Weights of a small image VQ-VAE.
Model: 2.9M parameters, 48-pixel images, encoder arch vit, encoder norm rmsnorm, encoder activation gelu, encoder patch size [4, 4], encoder layers 8, encoder width 192, decoder norm batchnorm, decoder activation silu, decoder widths [32, 64, 96].
Rows from block 2 of the encoder, named by matrix and row number. Rows with one number belong to one neuron. Each number is 500 + 25 x the weight over the matrix's rms, rounded and kept within 0 to 999. All counts start at 0. Numbers have three digits each.
# fc1: MLP up (encoder.blocks.2.mlp.fc1.weight, 384x192), inputs 96-191
# fc2: MLP down (encoder.blocks.2.mlp.fc2.weight, 192x384, transposed), outputs 96-191
fc1.180:519497521523509469500501474500514521496522528481483488459504556556490488478524519512516515519504454475543484521523530464506525508532490503514538506533452497482519452492493455515510506526486491475463532516526446493504498479506551472492517519491488477497466490534532545521493487470482457491
fc2.180:504526507478516510494519484489488451510451521459508503535472506447503500427509563511533505536472459498476496498500499481515497533490461463522501526523543482484492480549518500508522499523547496486507535462505497481512447503491480495497501531542550532504467522480529527569455484528498527485
fc1.181:463458470562494558442466461488492479516524524483534506533512468517501516500497493506450499453468466523519499466467536491486478485505551514519494507484521534521522473505505485544503512461557477468521482476522496426484536420482482510506472523512461480509512508516495541496470565477501490471
fc2.181:473513529518508518503516504501525525522463487486497504483513446468528485500502549497513494521530505540433501494458486510507539507505484473467485499523565506500520556526481494470501486468535548489501486500535484522521476474529523489522521498480502521514516495468496508496507478509534509511
fc1.182:525490481536488504472556478449470477533521493490539494470468529486471535543469550500521477467471490479506478478459462466491527506478520507467511527536509495503539484517492485477498533459473523493489495533529483520502545484514508499537531506479484459526508530477538493536505481513512537484
fc2.182:514488519501577443487483508557495472476482508490519468491581509453507473432496448409449424540468518565535535463505503416474507495520467519554486478453444486466528561553420497437496510554539504502535547428479478468484451490468462483457507446444522536523479472503469480490478504555515488507
fc1.183:495501496511471510468468512519486566485488510495476511453501507486441495525523504491510502481522468445485499489507506513493519461469524495511525475510508472468523496482490509502485505468502477504487490536476503490539506506506507506490531483481500497526507474473548478522498525471499518535
fc2.183:544531529502538514463521478492524491500487525479496521516471519494539524490505475536495561463500509517515435482492497522515502460468482484499472497498487491479511476499475496503547465483506478473517480510529536457486558486510465502497457464480536511501489504472461527477575487519506462486
fc1.184:457526442476523478533503514490501450547491511509512509543520479481454472528514445515484476516498491454509530478474443481489580510487539515494505465485498522480518524557486489512469511486489506521491433499506508508513492529496537445491534510438510492490499450492484470515477483471522544488
fc2.184:482516548517546562430492501514545503504510528494533487478513457542477515472498484525485483498478545447491501480522559441483493531477497491497517502521513482455491515505480505541478494485555465495489542535571495480446531492517511519526446475545552518484495501471477484514507490498512459509
fc1.185:496510473507486481499491485477516502491511500521512485500506475496519489474502491480487504480524510469507475493488501514490479506499469472513481504494510465493500500477509521523482511545515477510488513494507507505522433543487473504519498523481511493505489505518501500518516502511487484514
fc2.185:526499539520494488517489492475479524553516540483523511492496500512538489514505517456466503508491504489490514507509482511532506502500493493499514477532528487511507524498496479498499495494513532505494517502466524495532488525499513527501466489498509515514503532519517517483520487495510506528
fc1.186:502471476529468489513492489500526520519495506514488531518486528524488514509492507497482504517521502515470525501480486485486516514468508525462507501482515490495498470522548470513535501499556530511490470499506514496495514503518501520489480543539515499536484545472504517500482494484475504481
fc2.186:535509492478513500460538524470499510508481495487510484509519487506484510515499492491499503472496498487460512488550499496540517490522520479463509477497497482515517509445542542475484530518482500473564545498508488485466506482505473518520524485494488545493486512554501502481537480509524506531
fc1.187:505509518528465462494497505481501511426507496478488516476534446489494518508527494483488503487472466470478495494520519502512561504567500493514536515509524510566507473543494527489497527449451505529508534454526520507506468491547486480491454495457476494552459515477492489504500500476509499494
fc2.187:493492462522521533500480528491504535474557466451483533478518560497438495475496517526522528465570532452422467446473494521442473509528488490453513529530491439487481568528511469454466483521505510492491466474499498466531524533427471461476510471491499503505525438505453508503473535491494427488
fc1.188:514455487529494502488497501516502466515518547502539529485524535528481503510528481524510493541457485486523478512483443549466528491486483485498508474492506469494535464468495502538547496538484504473529536517558499576547493495527482512511467451469454458452501485436448508521465509452489461463
fc2.188:471513505467482509569489495503502482491526495505507500494516466453497530507498530487521529497520516438485505519474547478520509531519431455496520532463486483496447543463499491492490524473450492525487492537447503544530473529513539480495502474489544503534464467522524488538509472477526504498
fc1.189:534524500491488461512507510471522549469488490530477485507513534505502480515501500550494507492485485493530525492531524528505500522555501545487502472499480523493494521534514544480483515502528500514505518542550486494477484504522511468480512488524498496481497502510562479495517505467467526496
fc2.189:516514470509537496442501495520530476505509499538500499517483492516511510486492504519519518539514481510446548498497485519528502500500533524511488508498493481462508445507487507487520527479548486495516447466528500510534460504538456461505469532464518522476485513487496500520516510548530461500
fc1.190:496517517456509516530507512523529495470486501479459461481521526506527511487515504527467492522504483508518492488495474506490512530477531487525495505471498502481493491477496522558518495494509529559518505497466488462492478496493543516497455522496517480480484518544541457569496449489514500519
fc2.190:525501512471511503519541543490530516510478451547487538477498488520485473519496535495473545449498497514520496505486505491544507480504443486509487518503467491532526474465500462510477480500503526464520499518539481500501551519527499500497526457485506508509492489469500485529516490469468512526
fc1.191:574532458545489565497504501524518511449494506500535502511493485512551502491520460479510568457519487510563518513466494477495509526491547462524552540542477471503518494497506523553497521487463540438469513505516478513489527529518497561511439484462491491489511481491482525491442556475478469472
fc2.191:484493478492508509512496488488512466440513504538479533548511521498491473499503538517486506467511535471470498512486483542486514516482555503506513496483517541487499470457479497494509474505496492492524493497517456489501493558493507451480518497514452510498480455514503477476501493490508505496
fc1.192:493492512476497549485501532516527496518526496480538548518526529501489448462497527506507546453486527505495520517463473470484525504519533534489464525462485528516500493479474474513548472565494486539494517578536482519512523443498515513508452485496491469480516542448469476475534474516477492506
fc2.192:535497471560483489499520493495454510508497557487528502457483498481500514540496502503546472514479439555485543511503471474527433493545539479484512495535553475516563493462499516467546484517514466504506503555542497529521532449484469519508513466483495469478503473468454476490542501493518499507
fc1.193:480467488527480526530554524480465473506507494489507487519502514489496525533501529485491525522503503475514503491464514496479522449522518467500479451467515511528517510475467529492484478494516491536486499513445522518499483517483532525477504536481522502527509487499463485532502506524529480505
fc2.193:515530539519490493520522434501493495474550471511507475494496505491538521490492470494459542477489498611502528492538516500458489514454512487480504510481505473485519485513511465497486531529504460459505512502494454497465556480503445495483485520484516505505505518455496507484507510526506503445
fc1.194:512504533518456504528523559471505490526482497451467501461497528512477513513501526534505520520454484522517530480482500459449496499500502481501496526520463483513500499505471470477517497498510511514467530519528506497438515521530551524523547507536453525496537461492513479473426540513513454444
fc2.194:496487504503505519545506481505465498473486506525511509463510487461510489518493450500573502497497489495512502512503524501505501449521483502519519468516456500543490471508533513499453481521478505470496474502474482499507464533501452509492513502476504490469484530513434519486492441499510512490
fc1.195:484488500511495513478509501514530461483540512476454530510484487489499539506529475499513492489506459500495481505527470501484493499478521487520515458504516487563508472500498471508522484480536488544493529514534480496520471497500472534512534497544520433456514511496508530487476496475549553491
fc2.195:509483477469527474540486486509524540483487494490511490523526533493532514490502521535469502480523512444536513496500544464487504519493471546491472472513501534501487535527531523507501520515436466494527502504518505526477424487480453473485526546478464544498580473509439495496526486541506512550
fc1.196:496510519519484497493492521519478517476514532471502508491484501528520503436503541469453557493478459512535476448539504511460488486515507504492475507523512497497502434498500492500523497450516520570482500522429543535493525522485502554527476511493494517513507524544540538494494457493505462456
fc2.196:500482481466508495527501472540484505526469485528513521503488503487488495499506516499507518467522464526532474476500467472476527501540521469494505512515512530505517503538473485505558487482537503474496494503476548489490510488483481516464527474511454503508508513493491486527449541502514469510
fc1.197:498419486481473492527493513480465523503483511523481514497450558520498500517493538478521493490469494495490444453480448501500536515487594474516486504493490467477515470518481442462506560502478489540507492495460519481509534542500512492504511568528453514522440512491503482491479522524484497515
fc2.197:524553501495535524557510490486495513415519562539489514471506494451506508496499457516466484508499554476533507562520555494555561509529479530508476520455523511523514462463527507507494478509509499489490472505487506508463502481528495517500470467482543493481517512521509528527528489470477530452
fc1.198:487480521506460500478500469464510511502520444470460485488505525486448513487505509511482512504468472506499449503492530472511475506514484485465523501550501519551491470530503461475496476496484515501480519492460489495491478501504507486530489438507475502486486536516520491459538487456477500533
fc2.198:503506495503503491508509472507508532515566511464562493482504495483463496511499479511520546467530482468493528499492515506568507492526493551536489480507459524520535483501480491512486499487507476472471541444531492493463481513518470529495493516521483523519515532527521515471573484497506543496
fc1.199:513504472539500516489489488483482490478490523509496488522506532498533496479490531476498467478492468489541483509499505510506462487505499475521493539507502514481512481459488483500473486473490481542545512493502515501497491474500490494487468510520510557484503528542528492496508514502482492519
fc2.199:501500510506522486502522475514480472536458521497512461452529543526506495520508487542515525506521494504505511481481511475487508491478465493476517533489516516489487527485496503496558484509481526503478490503515503524489485479486486509524476503495530519521480526514499528499485502527501474468
fc1.200:536530469520525537485514493485513500485553500487494516456507517520528482502531490527525508516531460498524511464523488520469480551523497528499513494503495524486466505480496473462480530491467449524514500525505520495502528546529453452496490515431528489500517502523464502484575506468528498493
fc2.200:553482488544549465512504540494537477485468453471501516520525473514526517492505510529500493481509497450469500474475501494487529517555580513481494537488494475487503531523482531481514520522470553490549489492469512527510468487506499485500473484475470471505471522477496515486484512477545481507
fc1.201:508485463472520503437480457526453462468457532488465487502500499515466499498501537509447547512488502499556466509502509509508495500526503481520505498514514508537465521491523501493538494528494465593530509521507544496498482517526476523490514488552491496458522504563517523483507509497500519473
fc2.201:527504522495541509477528532490457447471477503454506472460495518488481459495504465495488441525512456490508502493520492507484522480510434491501469540554510486455505521496486506476494500479530523479525499493502482483527528531476516487512533522463501505482500518478513491490464546507534452475
fc1.202:493472487514485513488499451527502491497502523511516461500503475530506504478473478502470505483463540516483453475489536472471483498498516494486531491518486517501491516513500511506498500487528491527486468532519475535508494495491501490496488510540547548484463518536507465490483520492519448535
fc2.202:528499508508463528485491505513460475509490482496536536493511487481487508498493452521490454506536527525463536465516484508515484524482451464468507505506539474506478494493505473536512479484502489494517488493506486501490488534497430505464504499437497470492515469482503469529566499540512520482
fc1.203:507510494495492518500478506502494503538506476484540501447489511482518524504493486480503507536506509476443509542479483520519464510507451504534519471503513519494530445462486456486528518489514515531437471475499505499482484536484546490512473526529495475485480515493495515511540500505485534503
fc2.203:458525491506497512513509508497514493524499536475498488488492500537532476487495520485497430477514494509493472475507482484499470516476499494456475484470476476476466549484508463496513468491524461522501497483443480487523503518518524490503505513475543498502496542468495500531499496481492499478
fc1.204:490503490503480543550489499496546527504529495489489523490492506501511487486530490455473499510467493519552482518508510507534489485475503481515518524471508471507536474505449455527503481512526504478462486514506481506477502516513518472511514477500427532491485506479460479460501545470506541498
fc2.204:496523488500491482526466459508510483521485502505472501519464523512477521485502506513487484498503504448485457501495462540474504459511516502476496480497537536492502479511510550504493514473472462495495518487540490462538524532506463485457485480508526484490490484459511503482520476524492450461
fc1.205:495506494455542504469502522506525529474498506488492508484524509511490481501504510491477489506497506509479512516464486484518489481541529476494476520532499512540472539520524463453469523504477457517472486477476536472543520505491482512493468448498516454462513487514526494498523545498515515535
fc2.205:510521455542502495520490505499525471505470490478493483513485501520526504498505531482487475477514471481478519514507480521467514501534552487500469523516475542466561522477485506503511487480438539482486505504513480472518491483486498495504477496512459483507489520513486471529494505491456474465
fc1.206:548527501523514553479477460529499488512500526528500515463481513486462488513530521494516519493500502482504505499475515516503529531467505495513528491495451511534505510535497517500557481465498448526484498530526478492534505512513492463508496482493551495473505483467518525499537486480454532499
fc2.206:468516504470533486470495504532493509497461453517474518500478522488512539499505500521497428506520489492541501499520540480508478442524441510518464446488546475464527527464487498510509508515500510488476488517501507494528504445478511491476508507518468496485510497533515487520494497518477515524
fc1.207:493519439555491521515516494469504468520520492481531544528554488537495509485501458480480508518549522479503504480481511563475504503536508544493513504486514496509429522444540487490528432522487489509463511510473503460513520502479500513483512478525505511521500490502503544525520502472520501514
fc2.207:534498532452437516464448463501522515462528539493456472478487489511520490448496483467505480545472537526520486547525479473525498519454531482536523517447520488505533556589529506497493494512464489500476522477442444545422551470495512519499503515518534454506535506562513443496457527568453554497
fc1.208:515491446498456492505480468472522476504531461460531479511551486522455516529504497477486489550516485515527466516489505456530499469465506499496520477496527500487466487479488481487471508504451455457496466493539466475460517456498500522482489501529440482486456563480491520452504527458462498555
fc2.208:512514471510509473448473502481515509449529451488498540544478560470508497513504502536529508530514507493534519462515552520497526489502468513513504518497497513489508469481515529547527520518520515534491515451480482534519493496519490470463511497494477528485506483540537497422501508497503512524
fc1.209:445507473483518450565493556495520492492561482530447506553490517449466491491524484458431503544527499496524485519550445511487490466516499484500484518516448526484499502493512521468483523519589535486517497473477447541503519485503501504479460491493467575484486516441463530514510516524512509498
fc2.209:475501501537484467499543476479495490490535520519516502521528510467544517499502546546470516479465467522511489476469508498502519539480453471453495504551525494514503588537500479524501521509489514519503507524545489546469530480517519529490535492490502499513497518520501477473516455524508537489
fc1.210:498488490517484488516498487507524497482523461479473511483527461506480536513503473523492455517530484488517470535473491460531519527504495505480498499499483491517494500486504492493525489478501510529504479518500448530520465504519494487481479465474548473438516498527468502526511506561553519551
fc2.210:487536513491459494524494513486487539455502512456480527498483491512489489526502483507472535536497518511500485531519497530483515481542527523508479483474512540476494475497504509471481493475490526508507485479501486462503501525500516487485481493493489481504485493469498518514498516443465504484
fc1.211:532473474477489545465509481505506544476502520484496546486522556477517522505462477497455499480483464517519522492473477479506499501481546523509505509509529444486494535535513483469428489505506482482509474549484476496471524528535531514487486519533503497516493478526518507512438469517496488534
fc2.211:483502482513482494515463488529451457489542502517503507555460467545509538478504504528531534486501493469543506537481518501487503522479502493527522480521516530559521487467480496513498483478547494518501524475441525518501459472472482499519514523481507462490545484486467502475512527532488476457